From a checkpoint of a small image diffusion model: arch dit, adamw at rate 0.0013.
Rows from block 3 of a small image diffusion model, named by matrix and row number. Rows with one number belong to one neuron. Each number is 200 + 30 x the weight over its row's rms, rounded and kept within 0 to 999. All counts start at 0.
After each neuron's rows are labels from the 100 images, of 14848 (inputs lightly noised), where the neuron reaches its highest value: "peak at" is the part of the image that holds the peak. Only what is clearly more common there than usual is listed. The data: single printed letters, digits and signs in grey, bent and noisy.
# fc1: MLP up (model.blocks.3.mlp.fc1.weight, 1920x320), inputs 0-319
# fc2: MLP down (model.blocks.3.mlp.fc2.weight, 320x1920, transposed), outputs 0-319

fc1.372,234,193,200,185,235,144,215,179,247,205,155,202,177,262,191,257,201,207,189,246,201,135,182,186,185,227,200,201,196,167,156,201,163,194,223,197,191,200,201,210,166,159,201,227,190,208,249,258,260,254,211,198,192,216,208,190,188,238,152,234,203,211,210,261,206,198,188,217,249,166,186,226,170,168,81,178,214,184,211,184,176,207,206,190,221,151,188,200,166,173,224,161,117,171,191,199,193,230,217,244,200,233,186,204,213,222,204,171,172,227,212,193,199,233,212,187,209,189,214,285,251,144,224,200,227,176,172,194,242,265,176,234,221,201,189,189,231,194,212,193,198,188,197,196,196,149,188,198,205,227,193,178,212,207,220,193,176,247,217,217,231,239,244,236,168,207,233,210,205,214,150,190,210,211,238,164,206,211,244,181,214,195,206,226,217,189,225,272,98,177,240,195,193,195,182,188,234,143,238,196,207,154,204,217,214,241,147,217,197,193,242,200,196,203,216,200,218,149,215,128,249,203,124,221,211,223,208,164,250,280,182,234,217,174,196,173,184,215,211,227,191,236,208,159,145,178,234,221,200,199,217,225,179,239,153,173,213,185,180,204,164,193,175,197,213,206,184,186,188,212,211,208,253,203,180,280,201,166,212,213,251,244,240,209,174,180,192,212,194,183,251,197,160,214,155,191,241,147,149,200,239,168,175,156,190,229,183,161,159,181,231,221,209,194,177,189,233,227,173,198
fc2.372,192,207,188,171,165,222,195,216,182,241,207,180,240,201,177,167,165,237,212,197,202,167,228,217,237,190,191,214,188,251,177,206,225,216,199,197,179,168,182,228,182,178,158,194,197,195,219,165,201,226,168,181,210,205,188,248,226,195,226,204,203,247,188,212,214,244,210,214,180,139,214,170,140,224,275,225,231,183,187,225,194,201,195,248,238,169,164,237,177,188,220,204,225,179,277,222,214,210,195,193,225,146,219,243,216,241,235,196,152,166,212,202,222,168,219,179,219,187,231,157,218,167,209,225,223,193,162,184,195,169,183,240,198,206,200,193,214,195,122,212,160,161,279,216,243,208,212,169,303,171,137,135,188,211,184,169,196,216,210,273,192,220,199,149,216,224,156,220,228,235,148,199,214,219,215,195,194,177,184,208,244,206,214,190,235,214,206,255,153,213,234,175,193,219,135,174,169,249,179,162,174,182,276,211,216,191,255,145,229,165,170,185,141,219,201,225,261,196,244,220,166,224,193,214,172,179,185,184,211,209,191,158,232,272,181,230,206,181,207,239,199,182,178,186,224,165,214,208,215,189,205,182,252,214,217,206,197,162,200,222,186,191,197,222,266,194,177,186,212,239,177,196,199,208,188,140,193,173,189,160,191,174,217,181,225,214,185,262,185,187,220,228,187,260,180,210,222,185,192,204,145,200,155,237,273,194,235,180,227,149,165,222,210,165,246,169,234,154,278,189
peak at: bottom centre

fc1.653,220,171,199,255,192,194,198,181,184,98,160,205,215,220,212,206,213,179,189,216,187,167,215,234,187,213,219,242,192,201,160,212,183,178,222,261,160,204,193,199,188,205,156,180,181,214,195,228,258,162,235,185,186,213,195,189,209,223,216,201,186,188,194,244,200,178,235,183,216,199,226,210,121,214,155,202,178,182,182,126,178,240,215,161,190,168,211,214,170,163,233,200,147,212,181,214,170,209,167,227,224,214,199,214,222,210,208,195,159,204,181,200,205,183,205,181,200,159,226,164,257,117,187,250,218,199,193,217,264,234,140,192,201,220,175,238,214,214,189,230,228,190,235,175,195,180,162,180,200,236,161,181,178,194,251,180,231,224,180,199,215,228,279,243,164,210,242,202,163,175,220,211,224,207,176,198,217,203,221,189,197,200,203,211,220,215,189,197,187,209,208,253,223,227,199,144,144,178,249,219,189,164,214,238,163,212,195,233,165,199,223,207,234,183,197,201,173,237,165,127,182,228,134,198,227,234,226,177,260,181,189,194,185,165,177,197,190,249,203,195,179,243,236,173,183,188,242,232,188,189,217,247,165,245,200,215,233,258,189,198,142,216,222,208,190,181,173,175,213,196,133,259,280,130,141,241,165,201,250,201,267,238,212,193,210,170,234,190,179,164,248,204,182,224,159,174,222,199,125,163,186,159,208,170,184,209,206,212,125,227,221,208,156,187,179,204,255,203,153,180
fc2.653,163,163,176,139,238,237,198,197,174,163,188,173,128,185,161,221,191,193,166,190,197,213,235,262,192,185,227,199,220,191,144,152,210,225,208,171,182,154,212,201,211,153,216,215,221,166,192,160,185,185,185,227,204,233,173,224,201,232,139,234,204,176,213,205,228,239,203,244,234,225,181,192,148,190,177,211,265,220,143,147,164,143,184,145,222,222,192,174,206,222,253,209,215,281,180,207,188,191,222,262,170,178,189,189,171,199,237,213,180,217,153,225,215,177,144,167,166,195,157,170,169,190,210,263,174,172,177,185,210,204,186,173,226,199,198,246,202,145,189,209,203,182,214,185,195,192,206,254,141,189,269,213,179,190,202,183,192,152,201,215,197,134,175,208,198,233,205,259,181,119,250,186,209,176,204,222,194,199,192,191,205,225,213,189,149,214,161,215,215,176,204,176,278,192,133,231,261,146,202,201,217,207,188,226,203,204,211,210,172,180,130,203,201,149,186,165,190,154,145,221,218,178,220,148,171,175,198,188,201,262,172,196,188,172,231,233,229,205,224,186,200,228,197,190,182,205,196,202,183,262,197,221,207,205,181,280,183,156,165,176,216,239,165,252,218,199,210,221,207,237,126,237,199,220,215,195,210,212,176,199,133,215,214,183,239,266,222,192,194,211,211,202,231,220,198,195,213,191,192,189,201,203,198,216,198,234,280,191,171,202,202,172,157,193,205,173,222,187,158,153
peak at: top centre; bottom centre

fc1.563,207,189,208,198,210,202,214,222,261,230,171,176,164,202,225,200,223,234,160,196,166,254,236,212,161,170,212,172,169,181,195,244,146,146,173,194,176,181,151,229,178,206,162,199,188,193,186,186,209,253,226,180,194,192,222,216,201,183,197,213,243,184,200,180,224,164,214,225,202,190,181,196,210,196,242,252,194,209,181,151,162,273,190,148,279,227,179,210,173,250,207,247,176,219,192,234,261,174,233,221,182,255,212,203,209,213,195,175,189,202,140,209,182,197,202,196,164,204,201,179,207,154,217,196,230,203,223,277,281,200,140,192,220,236,220,206,220,193,202,190,166,165,201,202,200,173,160,148,236,197,153,248,161,219,186,191,211,224,184,177,216,201,257,212,172,184,242,219,238,203,192,180,196,202,148,210,214,168,170,213,208,147,204,217,211,177,205,196,204,211,165,269,197,170,216,159,172,144,242,262,162,193,214,116,165,222,180,148,161,185,179,190,229,225,172,210,249,199,177,173,208,190,187,244,196,222,172,202,176,213,206,216,160,221,191,182,201,247,185,213,177,185,239,220,154,174,230,192,199,188,250,176,169,242,146,194,204,191,183,200,255,202,244,210,231,181,195,207,206,208,191,286,307,209,190,163,165,139,206,144,236,215,225,208,197,210,230,175,184,197,257,240,193,166,243,227,248,196,131,177,213,194,236,209,198,196,181,213,242,192,230,160,170,213,166,142,187,187,186,198
fc2.563,157,169,175,126,256,193,208,196,206,138,195,176,162,165,254,208,183,164,197,203,223,196,172,210,237,238,177,256,181,194,182,167,197,204,193,252,226,187,205,189,178,193,235,218,210,199,193,161,174,183,220,186,195,195,203,227,195,194,241,166,188,225,189,224,209,182,205,245,206,185,106,171,158,222,193,240,249,217,206,191,132,190,186,155,174,173,198,222,202,179,232,211,199,182,213,214,188,183,232,217,167,180,190,160,145,207,194,250,240,197,212,172,207,270,225,175,212,258,223,162,121,261,245,164,229,246,198,193,198,228,202,217,151,189,187,144,199,204,250,258,206,190,203,237,110,226,195,128,207,218,250,242,121,193,263,195,204,184,209,211,236,154,239,202,202,174,212,237,206,250,245,195,207,230,180,191,212,207,241,217,187,195,217,222,178,179,211,192,190,183,209,263,259,189,183,221,216,260,210,200,191,184,226,209,172,171,169,239,189,255,203,207,216,187,144,186,219,165,178,193,179,213,213,200,242,157,232,168,193,215,193,206,193,232,242,200,192,206,186,163,236,227,189,176,242,195,211,185,185,254,190,233,229,199,218,244,239,201,177,224,215,224,154,172,188,192,215,182,192,179,149,232,211,254,184,211,179,212,132,238,113,176,203,177,250,222,193,216,204,241,224,182,228,220,190,174,199,232,208,215,205,206,191,201,151,174,179,188,169,210,208,254,268,230,230,203,200,168,159,174
peak at: top right

fc1.753,184,184,179,178,244,179,218,205,211,187,173,200,170,243,226,206,186,188,195,201,211,182,246,190,261,137,196,222,179,211,242,190,226,249,172,224,181,205,182,191,225,203,242,188,206,232,163,179,208,286,204,202,213,184,229,221,201,215,204,176,196,216,190,200,157,195,210,194,182,202,212,221,208,234,203,186,198,178,193,200,183,210,196,230,169,196,205,176,190,225,211,201,170,219,189,118,261,190,118,177,130,195,199,204,155,227,179,187,177,156,241,176,219,195,204,201,247,206,209,220,231,241,196,193,231,210,177,235,202,198,196,157,205,176,170,150,228,208,214,233,197,234,139,81,157,243,273,223,220,188,149,218,198,211,204,202,135,249,199,203,195,192,213,218,185,199,210,203,180,264,249,189,237,175,208,185,251,224,182,205,232,210,199,221,218,194,265,234,159,188,209,170,194,188,194,238,206,178,220,182,245,238,208,217,216,184,209,212,255,153,218,154,176,197,181,224,225,185,187,190,154,213,188,155,212,144,244,229,210,275,173,185,202,217,274,187,239,210,195,191,210,198,253,182,202,180,182,216,207,155,166,217,167,190,223,176,207,206,258,175,195,148,169,191,192,223,220,190,237,224,147,200,213,151,215,244,252,187,188,259,195,183,188,268,232,143,242,147,186,179,244,183,116,165,237,189,223,189,183,186,193,163,299,196,217,192,189,146,204,219,209,200,198,204,208,182,236,173,236,206
fc2.753,132,169,216,206,176,254,183,199,190,221,175,192,130,226,230,178,171,207,201,201,182,195,220,222,158,227,236,192,214,205,215,232,205,192,225,237,190,202,163,201,252,144,233,188,122,242,202,151,202,230,238,221,218,205,224,198,179,209,211,197,150,169,197,203,187,210,241,180,178,190,184,170,250,296,208,176,160,192,248,206,217,277,192,145,243,208,190,200,229,185,249,212,200,177,230,212,205,178,200,139,137,146,175,247,212,170,227,189,195,191,241,190,181,177,222,231,241,212,226,260,251,216,182,213,160,163,197,218,214,204,211,190,166,255,199,201,151,162,239,196,192,215,164,181,228,188,197,168,214,185,220,164,174,175,166,209,211,213,219,252,184,166,205,277,185,205,166,205,229,228,176,203,203,239,202,178,181,212,192,284,197,206,262,181,229,181,225,223,158,216,171,168,203,164,199,136,170,196,216,170,193,193,173,185,176,223,221,192,245,197,206,228,225,211,192,172,163,174,208,184,211,182,235,220,187,209,208,233,215,223,229,169,195,172,149,167,247,226,200,193,132,293,198,223,205,177,166,212,223,218,211,172,172,235,208,235,187,156,201,202,210,254,187,185,184,128,183,197,210,159,191,211,187,207,138,224,189,184,224,226,264,219,198,222,218,190,225,224,257,237,206,232,265,235,219,184,182,197,193,205,134,230,226,205,173,231,265,224,186,237,186,190,144,187,216,180,157,221,186,166
peak at: top right

fc1.581,212,189,149,202,228,229,188,214,206,194,227,183,155,204,189,248,192,182,168,167,186,186,224,198,222,195,214,207,200,213,197,206,170,198,184,196,164,218,228,175,214,197,132,137,169,205,185,187,192,216,173,197,232,222,161,206,228,212,171,186,216,160,188,205,180,179,199,208,160,132,185,212,170,250,209,187,287,254,195,200,176,189,229,219,167,210,190,191,172,206,212,143,170,271,190,197,214,257,294,214,184,232,201,218,197,184,226,142,187,185,152,169,171,214,244,263,231,185,195,225,199,201,199,185,231,191,203,223,173,210,197,180,240,224,193,217,188,219,252,176,213,216,198,284,171,186,210,229,190,208,174,281,259,227,239,198,166,159,180,198,221,213,232,220,192,182,163,230,179,201,172,195,218,166,206,176,183,234,220,208,242,182,257,194,206,190,241,222,126,225,236,206,174,210,240,248,204,199,173,210,187,212,145,227,204,160,229,254,185,206,218,187,203,255,175,167,196,226,217,191,213,236,206,201,191,233,160,242,222,177,219,183,181,191,263,132,155,210,203,221,251,185,229,146,192,185,217,213,189,145,217,170,145,218,178,199,262,179,193,197,178,166,212,148,205,194,226,187,218,195,224,182,231,208,241,194,204,187,175,326,212,194,211,205,182,131,167,205,203,160,221,213,125,205,215,189,240,184,219,175,236,160,231,198,191,254,260,259,183,208,194,190,210,218,197,159,188,235,245,214
fc2.581,233,188,266,180,211,206,168,188,159,210,198,171,217,220,174,151,227,192,193,206,197,186,182,187,181,180,233,224,225,195,133,210,161,176,173,200,234,195,139,209,182,190,159,192,197,195,194,216,209,210,162,198,216,185,212,200,251,183,228,103,222,191,156,204,203,159,195,207,176,169,113,236,227,272,222,184,187,183,156,233,224,196,235,189,179,180,209,152,195,206,166,240,183,213,169,182,226,220,119,191,210,216,202,256,170,216,201,109,255,212,207,218,214,225,195,234,209,180,291,170,235,140,146,198,187,280,163,190,209,206,227,202,236,156,192,192,248,125,224,193,208,157,156,227,198,177,198,192,256,216,199,195,247,220,163,181,194,187,215,178,155,168,208,197,218,263,196,247,185,194,151,169,203,181,210,174,210,184,188,194,199,246,176,164,224,168,224,188,220,223,223,215,215,219,195,176,224,197,201,224,124,191,206,180,243,189,233,166,201,223,225,186,261,207,204,201,166,216,124,163,135,219,192,199,217,158,216,157,204,186,223,184,197,168,179,190,216,197,220,207,198,136,207,230,207,218,172,208,196,223,208,241,231,227,187,151,173,181,159,214,191,249,176,254,208,185,220,199,250,220,232,229,194,182,233,198,195,205,209,219,287,145,200,214,202,188,219,216,152,166,167,248,234,187,217,206,220,213,195,183,219,193,149,189,214,167,173,172,223,236,190,215,246,222,158,243,213,217,209,175
peak at: top right; middle right

fc1.158,229,210,215,174,179,168,147,192,213,199,214,212,213,193,196,193,212,214,195,210,152,204,177,224,227,196,167,148,187,202,232,177,197,194,205,224,179,176,195,130,193,164,167,184,213,207,196,182,210,228,192,203,250,211,231,221,193,190,217,155,263,157,225,199,169,199,241,249,211,198,166,171,165,173,169,198,191,192,153,186,214,168,276,158,267,228,221,224,190,197,210,183,169,223,218,165,191,206,161,259,162,210,249,108,200,222,184,193,188,141,113,201,161,222,215,187,166,254,183,216,211,217,256,169,142,177,213,207,255,154,119,188,197,175,246,188,232,129,248,219,182,232,196,189,186,180,208,163,206,190,191,221,219,230,145,204,195,194,171,190,193,289,194,196,205,228,217,255,233,196,242,220,202,196,180,225,230,183,197,161,195,215,224,199,229,221,215,281,223,233,175,206,230,199,126,247,209,196,181,223,218,228,274,204,177,196,193,184,209,218,213,184,302,259,190,213,148,172,187,200,188,202,191,225,157,126,172,211,198,219,174,159,190,180,190,202,211,174,196,204,176,154,193,181,201,185,246,236,175,196,184,237,194,233,194,211,224,189,175,208,203,197,191,230,209,190,211,249,179,231,225,193,193,245,253,245,189,204,213,137,220,262,216,223,176,238,240,173,207,194,226,242,137,188,197,184,196,210,159,205,225,210,171,217,208,196,229,178,183,162,183,162,196,191,195,132,199,190,212,193
fc2.158,183,250,166,196,218,206,281,233,191,183,181,269,227,253,207,206,192,210,223,225,208,227,194,188,196,269,179,162,188,199,203,198,206,182,198,223,219,222,219,226,124,261,187,181,188,166,193,173,216,176,227,195,207,248,156,264,198,233,167,272,252,240,234,190,233,249,210,225,206,215,218,248,181,212,184,187,161,161,152,184,235,206,145,231,153,177,236,170,202,171,181,201,152,184,170,206,214,199,246,197,165,170,207,239,164,202,181,182,203,155,140,215,171,229,219,223,154,211,153,204,204,178,183,180,217,176,259,143,194,176,160,222,239,173,218,200,192,150,152,194,208,232,174,145,242,225,190,180,195,181,186,242,210,204,169,195,214,190,171,152,157,228,201,128,207,168,200,206,134,198,176,216,191,224,197,240,199,181,194,188,220,209,231,177,183,252,191,173,197,163,139,230,200,191,208,252,263,179,201,192,229,172,178,168,226,213,186,177,172,208,203,219,207,176,182,183,174,237,220,175,219,256,212,212,168,218,197,225,202,221,202,195,227,164,183,271,247,146,202,181,147,189,187,158,202,225,197,193,202,236,199,191,176,203,230,203,160,207,234,150,203,194,244,221,230,156,170,228,176,171,216,194,173,198,210,231,198,151,213,139,185,202,209,212,165,175,209,147,129,244,201,230,199,186,197,150,180,207,155,212,156,215,235,182,192,161,204,276,190,202,164,167,156,186,205,196,168,236,266,217
peak at: bottom centre

fc1.708,204,195,185,231,168,162,108,202,238,196,179,200,204,276,196,196,194,206,183,231,178,211,182,182,240,205,155,184,205,212,169,220,164,217,188,227,220,183,131,226,206,166,180,244,218,224,159,224,222,178,199,250,205,201,223,208,166,246,216,193,221,187,180,182,187,222,201,257,223,211,248,269,210,190,184,185,184,206,193,242,179,243,268,167,202,218,189,211,194,174,216,235,198,177,190,189,254,200,170,186,161,201,200,143,222,217,174,225,176,198,181,195,194,218,221,203,157,218,216,216,253,225,218,242,131,137,208,212,180,247,180,199,256,145,188,158,238,158,252,180,168,186,188,174,206,213,232,205,281,184,262,211,171,216,211,180,170,238,176,200,192,225,178,250,158,210,193,196,172,222,228,203,233,224,208,184,218,156,168,177,248,194,236,190,213,253,222,232,187,191,203,192,267,226,157,248,181,192,232,161,198,180,242,203,223,190,196,150,207,203,229,197,215,199,224,250,194,189,269,118,164,221,173,217,205,190,212,192,178,212,187,207,209,208,178,204,212,214,239,160,201,184,204,229,166,155,202,209,192,203,211,247,185,200,204,175,199,229,130,207,203,163,185,221,216,203,200,198,243,198,151,246,219,180,203,215,220,181,182,186,216,255,196,240,117,238,265,183,196,180,299,192,126,186,140,207,208,163,192,204,234,182,271,181,210,196,220,170,172,140,210,223,191,223,200,199,224,211,252,187
fc2.708,211,188,222,198,233,283,275,216,199,168,219,178,216,218,217,174,179,190,211,178,207,271,205,205,182,190,256,166,220,222,202,208,214,185,200,183,168,216,210,144,224,214,187,218,182,129,208,212,156,163,197,220,189,211,197,224,174,203,190,147,195,181,230,215,186,182,200,212,185,180,145,163,172,223,230,200,262,151,227,234,165,212,225,258,205,221,191,200,228,195,201,201,196,254,80,216,208,186,222,214,231,192,198,246,148,240,211,236,146,178,214,228,183,179,231,223,166,195,233,235,175,206,134,194,213,214,196,218,197,191,191,192,158,203,208,175,223,169,198,203,195,189,111,171,261,186,209,204,202,208,245,198,232,230,153,233,228,220,199,207,257,228,187,223,201,195,234,190,206,213,238,190,189,166,217,258,197,211,210,223,158,221,214,197,131,176,225,217,157,189,187,210,150,202,240,206,226,200,234,207,199,185,215,178,157,203,175,184,275,184,164,196,220,201,154,148,204,233,140,205,224,179,180,226,190,229,212,231,203,203,185,149,203,220,215,183,180,205,184,179,190,191,171,239,207,209,190,209,207,237,198,217,170,232,262,164,201,190,183,110,202,222,187,244,219,245,199,201,236,218,133,167,173,202,208,233,177,223,153,209,218,221,189,190,292,245,223,244,207,202,231,195,214,183,146,182,159,268,226,169,213,131,220,224,236,193,210,144,158,232,212,249,186,207,245,202,186,207,239,212
peak at: bottom centre

fc1.580,136,223,195,166,227,209,214,220,165,187,257,200,197,233,230,239,176,179,168,178,219,171,189,173,209,215,222,226,222,210,202,190,190,162,200,214,240,179,217,183,237,206,190,188,202,205,210,202,190,158,214,179,247,181,217,205,197,233,183,151,228,218,202,220,182,214,162,194,203,184,262,184,204,267,211,193,223,225,171,197,175,220,168,209,182,163,129,170,159,194,200,203,179,157,216,140,211,230,180,196,162,175,230,125,162,205,224,157,112,193,203,213,170,141,191,218,235,185,251,183,251,200,220,191,181,218,270,207,201,109,180,173,192,218,218,209,203,206,255,181,202,186,216,195,185,185,224,212,219,205,192,239,235,193,196,239,171,179,187,220,165,180,207,266,221,205,173,240,224,218,229,213,219,210,169,236,199,192,202,240,196,182,221,217,226,223,201,202,179,177,226,217,272,170,208,177,186,162,216,159,228,177,225,187,172,216,239,162,201,225,206,189,180,201,158,215,213,212,211,200,179,235,190,171,239,214,215,196,181,147,206,195,171,197,229,182,230,252,232,170,227,184,187,181,185,193,138,197,204,181,200,237,197,182,234,167,170,222,241,203,221,191,253,104,178,235,286,208,212,243,179,152,195,171,181,184,155,257,153,192,158,152,213,283,144,271,227,137,172,232,259,211,197,209,198,163,260,178,200,208,228,213,199,190,175,188,226,139,228,123,223,225,192,182,191,164,215,166,179,230
fc2.580,181,207,286,209,181,244,205,183,222,162,210,175,188,204,216,230,213,216,151,210,206,203,191,177,217,202,207,187,203,279,138,215,207,227,191,223,192,176,201,193,205,254,187,194,214,239,195,231,211,185,217,192,197,167,246,263,178,222,176,174,170,237,199,198,200,155,263,231,197,225,177,167,192,195,236,192,209,220,223,188,188,214,211,179,158,202,178,249,185,210,199,218,176,157,230,232,191,228,175,255,167,210,189,184,202,217,198,245,175,191,273,187,228,155,220,227,222,173,172,212,210,198,273,183,202,199,214,243,193,240,186,197,221,230,197,213,169,221,243,224,200,164,176,154,155,176,202,211,185,177,236,207,216,224,131,221,156,240,213,259,213,182,196,194,216,182,159,196,209,184,165,210,206,273,209,228,208,194,201,216,208,174,220,213,185,244,218,215,136,378,192,184,220,172,219,209,220,208,163,183,186,203,185,243,210,200,364,202,218,205,183,200,227,192,226,201,167,200,216,209,127,148,190,174,210,231,198,183,189,188,225,251,186,185,172,178,200,177,217,206,205,124,192,200,217,194,181,203,197,213,209,182,205,235,250,176,245,208,253,185,195,237,207,191,228,203,231,202,161,211,161,223,209,191,210,200,210,208,242,215,218,176,201,184,154,200,107,184,210,236,179,193,202,201,181,199,179,248,205,193,202,243,187,209,217,240,198,253,202,214,196,219,189,205,193,158,209,222,230,175
peak at: top right

fc1.337,204,191,222,204,180,240,204,221,183,238,207,238,185,132,166,193,131,195,205,190,188,218,285,205,165,137,200,172,212,201,210,159,202,263,179,175,195,258,209,195,196,192,147,148,242,235,133,189,200,189,197,185,209,204,219,206,194,196,202,243,200,180,156,232,125,187,235,216,175,177,201,185,213,218,162,254,139,194,218,224,175,238,216,185,164,234,216,177,177,204,211,193,199,200,195,203,179,235,236,188,217,215,217,237,208,186,231,193,234,167,188,173,211,239,194,211,215,194,164,195,190,160,211,141,210,197,172,245,158,197,206,203,191,238,266,169,190,202,248,185,196,179,121,168,189,198,196,195,236,208,189,214,208,176,215,193,158,190,245,179,251,201,171,203,210,217,194,163,217,191,263,189,214,218,161,168,221,164,155,182,227,191,217,178,183,133,254,237,225,204,165,176,201,210,244,198,223,186,235,208,185,251,186,154,173,243,176,157,218,193,247,183,200,207,166,256,177,149,195,183,177,231,196,198,197,142,220,200,252,205,187,125,210,191,158,139,247,225,147,169,200,204,271,184,197,196,206,149,209,179,159,216,163,215,192,222,219,178,207,159,212,151,169,193,215,229,207,214,221,242,222,186,204,162,201,152,227,186,194,204,206,191,317,224,218,197,132,197,193,165,214,176,203,180,202,252,224,211,222,200,246,211,219,251,240,182,169,168,201,170,184,176,184,261,225,200,185,264,232,188
fc2.337,120,180,174,236,247,210,235,173,171,175,204,179,235,214,203,214,196,198,196,201,212,204,183,200,155,208,227,201,189,238,201,218,182,248,196,186,234,253,291,171,180,151,196,212,203,204,232,235,194,240,173,177,222,228,181,207,173,169,193,205,217,172,190,224,183,230,206,204,217,115,212,198,179,179,184,276,197,178,226,221,161,195,210,184,191,157,253,268,231,194,177,208,209,213,189,194,208,213,168,199,158,194,181,176,164,174,166,228,212,197,208,208,145,203,200,197,137,166,155,227,190,238,177,300,184,194,207,202,217,187,219,224,219,150,226,178,126,206,224,212,200,195,167,152,216,252,192,179,264,224,197,220,204,175,152,198,211,206,158,167,233,221,181,207,170,212,194,155,239,166,272,146,204,141,212,170,204,210,175,206,203,214,200,112,217,235,227,209,241,181,194,176,191,204,210,216,182,187,197,178,169,173,193,233,126,157,271,189,205,225,227,183,270,209,187,188,200,253,252,201,170,150,220,185,142,181,163,201,204,239,208,176,197,178,236,208,208,198,196,195,134,267,198,196,174,231,201,205,159,184,176,161,233,173,229,281,204,164,213,189,233,202,214,190,252,160,205,183,208,174,217,214,217,241,214,230,195,199,220,219,224,233,162,201,246,180,192,219,255,221,209,176,183,242,162,226,202,181,198,159,231,187,172,187,161,202,199,211,256,187,199,172,232,198,184,189,233,259,244,191
peak at: top centre

fc1.184,201,182,197,190,222,202,189,240,254,185,217,148,126,257,224,213,210,184,211,212,197,188,199,221,211,239,221,220,199,199,214,242,213,210,223,197,203,178,161,153,267,210,210,201,243,211,205,138,225,204,182,230,223,207,204,265,206,146,175,136,213,201,212,188,174,211,215,204,211,151,177,222,187,220,219,182,220,248,212,185,129,195,192,169,212,222,152,173,190,211,197,224,182,183,182,175,195,197,198,188,196,219,224,266,137,193,223,190,167,238,246,192,217,227,216,208,222,182,229,209,140,178,201,193,203,261,215,257,200,148,197,191,212,297,227,266,156,276,234,217,207,231,221,210,208,195,204,246,213,200,171,290,205,178,203,181,152,242,181,221,166,223,192,218,246,73,190,203,228,214,225,217,209,164,241,223,193,194,216,215,205,180,178,217,213,242,208,204,243,178,199,223,223,139,189,245,191,180,195,158,182,178,227,159,223,182,185,188,238,253,223,186,202,220,191,212,196,200,200,176,261,229,207,176,192,263,201,188,197,192,229,205,182,224,197,198,221,254,286,174,226,197,198,184,184,180,174,200,212,153,183,192,211,218,137,191,231,177,186,235,251,188,209,219,192,193,280,191,197,197,216,159,202,189,195,246,190,215,238,187,168,192,216,178,173,251,181,154,221,163,206,184,213,161,185,196,216,190,193,205,206,94,169,232,173,209,226,166,187,191,219,164,197,199,215,212,139,162,198,186
fc2.184,189,168,209,187,154,128,260,207,163,196,211,162,246,163,203,245,204,205,174,189,224,237,216,219,173,196,168,200,220,192,166,192,198,199,181,195,223,237,284,293,202,218,245,196,284,371,205,203,196,199,165,224,214,217,242,250,214,199,201,178,204,225,182,188,215,163,171,221,171,252,183,181,177,246,205,188,188,135,209,204,211,213,193,286,203,178,171,258,204,212,206,190,173,198,170,210,194,211,177,184,226,193,223,194,209,174,209,188,219,197,167,198,262,184,226,189,185,210,185,242,222,214,177,207,230,215,207,199,200,193,180,215,242,205,199,218,206,188,225,218,200,197,225,239,198,217,180,191,156,205,188,189,193,195,73,133,211,240,199,177,253,185,205,202,216,175,190,201,245,182,203,193,219,162,205,210,210,207,203,151,286,216,180,242,185,223,194,206,293,217,224,198,238,276,198,201,109,208,217,220,244,190,197,195,236,201,186,177,237,174,210,208,208,166,195,191,229,199,167,192,250,215,210,206,192,174,200,224,215,181,205,194,193,196,174,229,261,200,169,217,169,152,200,217,211,226,213,179,189,213,212,189,199,172,170,218,192,192,167,198,214,208,195,178,171,213,167,195,318,206,187,261,207,159,204,210,213,214,196,193,236,208,189,196,237,155,183,193,211,198,236,199,180,196,238,214,180,191,201,189,206,248,242,196,205,179,172,210,200,236,179,202,216,202,171,226,192,202,236,205
peak at: top right